Weights of a small audio captioner: decoder layers 6, trained on struck, bounced, scraped and rolled objects made by modal synthesis.
Rows from block 5 of the audio encoder, named by matrix and row number. Rows with one number belong to one channel. Each number is 128 + 24 x the weight over its row's rms, rounded and kept within 0 to 255. All counts start at 0. Numbers have three digits each. After the name is the row's rms in percent of the matrix's.
# convs0: first 3x3 conv (encoder.blocks.5.convs.0.weight, 96x96x3x3), inputs 5-9, a 3x3 kernel for each
# convs1: second 3x3 conv (encoder.blocks.5.convs.1.weight, 96x96x3x3, transposed), outputs 5-9, a 3x3 kernel for each
convs0.60 112:131084128108118143103101126155101168138132136114158126112131111098122138097139151099103166146105133124114134155106140166081119176137106
convs1.60 108:106149130103129111084124128096123135165102128113143136095075130128114110112130132156194116141187109165173157158129127117092142093091118
convs0.61 087:117127155122124124066158192136190140158126142158132115162116147128122134133115153125108165106110103126102136099091105189115082184180150
convs1.61 090:114120131087127186041085125083122144120106112117103110134131102105121144150142119096159095095085088137148119144163102093085104095108120
convs0.62 098:105094134121100087125162166146156087162132123154117126126104116090129133114131158114098130156168142182119107106089135129068095121103118
convs1.62 095:156095136133121134064111103135141134126144096132095136122144113166134099073094117144123154148147149103142138143136157104113126097089100
convs0.63 100:177144108106109142143140144139170123157176127130149159121131102133127157118124106141122139119129135104136104095132127117116138149146169
convs1.63 100:136147131074147134171073143110113110123138165156189158113148129084117113177142143126103156124122148110106151154106111112120139091123114
convs0.64 089:115140129110088106109163102127180148108121109159133117139124090142091102140113162144116094121152101159185159122126137099122156161140145
convs1.64 089:123133120100089118149108130095069091153137165109091123107118132100115093118153172132125125116133161135129140117102167100092111135117150
convs0.65 099:106112178122141176137099095155116100126113100147121119132175161131154134113141170096088101150114122104120142128116142152136143151121135
convs1.65 102:128134166159121165149108109119163130155147133121140114100131120163126098130148142133126112129152128105122135102080165187129104134154136
convs0.66 100:143141131136111111095104146167125140151121135113125124132135134111137099105107104160153108119151149157130134129148140152097109154162179
convs1.66 103:142139139148112143115111057121141130078090110112118125125098101126127159170156123124155134129146108118123127137097111129142139104128122
convs0.67 100:109154165110095146127152130114134119119112151120140123147105097130147152120140164106075123118132103121131110103165193147135120163150135
convs1.67 097:142119097125197139094124175115118133194159106105121131110137134145165147154105110115103155113097165103138154117123162154131125136174121
convs0.68 110:129104133115128126131133113142091095144128134111110116081125156168154129134122127163154176112129143107138124102120077112119121161102133
convs1.68 105:187140131168124116106128064102113123135164136128143116119159135141154137106115139117112142092116139134125128129178148166161141153156142
convs0.69 097:124082133141143119108115106112114167136127094180170150153134131144176150119138173132110135102112150149134123124110121125097112124105118
convs1.69 099:163184163130136176098083123124130115180146156150089156190162102132133140108134163130143120070103140116109118128132136137119076134106085
convs0.70 103:157177164150171146118100118121113107121139130107132182151184166119163161108115144087137143126146130122144177143131088185147096124165139
convs1.70 107:088082111163197113148162168131129141097151143179183134114128128133171119136112107138122123131125142128134144130138109118134124194170143
convs0.71 109:153116136158164153117132157110125121142138119140113108121117118073156098076156146080153131113114145170070140154128115120127122100118146
convs1.71 105:093129084116107111087154148129117113084110125095137152110100144116163109118142140124122111146103133128158114150120128134152170134109148
convs0.72 097:175196127059057104093103108140100129120136144134169154146120115122121143119136142179094140174124146140136138110117118102129104118143103
convs1.72 100:155164103139176112156141190144149140123145132122136121135110118089116139136128104138119144133097151145114114102138104132137127128132089
convs0.73 106:112108098107121132177099166131128126106108133119135123124135128147122129123144106159144159147147165157055134088152134113167160164145139
convs1.73 104:153109139119064090119150059149143143147159107145126087111129135129111086111120113148118163173110119131147115140158144106185081111092097
convs0.74 101:123106134182113151128098146161128108106112129131111123145139113133136149090159149127172130150159120181116093133157125120124124103138119
convs1.74 099:157124118132120137109131114118124112137121110158103123137135110114142120054133137126145139135122148117123115158133091142139120122158113
convs0.75 099:120119114154090122117102101165109162159110135100144133148160155124123114122099113153127113184093110157101148115134151131103123116139133
convs1.75 101:127116127157120183123126144115113090129112164145143142154120142134120166170163128153079134130105102140093157092107139104112147079112151
convs0.76 097:134094128134119150099088140132137125153150102101099107126124157143129120140098123134127112107144124093121129137188144109171135115145172
convs1.76 095:117097129135120087153197146128115103106123138108131134093111096109133109125162124125102153169086115200133086118109081090133102119174134
convs0.77 107:108127129122111161110131159170104105148140165147145164128165127102138141127142166082160115128127088095157087111070073181096117133117094
convs1.77 105:128149133090146146145119147118148085109135106131149144130151127131190131111150100158138155147136154116125167117128129125092136110139108
convs0.78 097:125135115110106134164111163085141138131146106164154139142134098162107132158127144115117110122167108120154111122150137171152145140134117
convs1.78 097:102165112115134158140109087140106133116169145094107140128134119147168153137190118144062153166070141154073151129131132115113104092165143
convs0.79 103:138139091143115126081083107140165161113186183160183160133122131097122135139129146123101132108102109147103114132110104080099121130138089
convs1.79 098:166118174100136099115168119095154175125187195123147147137117100146170164145118145150137122134123130107093124142110140126104117122085125
convs0.80 099:146111136151104119173129097133136156143144113162139132112187169157190139131146126144109144124156173115130172089101116105143121086128125
convs1.80 096:110115127112108116111122109142157155110111148105115115133135101166154110147135125118157160119093163130137187128121116124082121105119142
convs0.81 095:128160160136144089123152187125112154175141120141139103098118116131166135121120134105138134162126100196102135167097111190120070138128085
convs1.81 099:125121193112108113099170111122138159116109133110158132119129130153140168131103136145130082157115124124140085162172133067140160095117149
convs0.82 102:123166146130152116120098140104129125116100093109111138155140133147108140130119105133130156101127150085157122112144116119104126106103147
convs1.82 102:134122116122150124125137116153131082121090135165155103134151133115149151102137176152141128114139152134134158109118148132172121128119169
convs0.83 111:154161128129132149113143140155165129096122090146152148135136136142132121146123126098139106152138098154164117153150129150121147113124130
convs1.83 112:143099136126092124141131158126098094112144123137168157151132165139115137128110090122096120146100152169122137146149160081130152093130106
convs0.84 092:113136156121154106137128185140132112154110117102135131114120114163148103127135156109155122172134140145118121139163155157111086123144139
convs1.84 093:174144115135145116111145204127116117107121123169122106114101115134144162170156093126160108121188091147114089132134099148131136171139136
convs0.85 101:117123134125126099096125130118130119118119100113107155117147111144166131080095126157103093126123109101118098139145094155150091129144167
convs1.85 098:140139105136101115139187174104103120137105090124145116114122168121114126118133112139126130146149120137130119107130165154128124104099136
convs0.86 103:095112119134151141115094097137148116120119140091142134195166167142119138102102112151163108141135130143144099082139117103140147167140118
convs1.86 102:122136085123132157115102118129120130146163123173153180113112162153146085177113102166104138159137146158098173094138148129119089104162132
convs0.87 093:141122092124101161111138143139110122133127171122116126112122091141110137142140158136131118157132163170105156092130132138167164143133133
convs1.87 094:136112114105115120091126104146112135124128120120131116134115126091117140128187158123101121116133145086143144108116130091109089102107136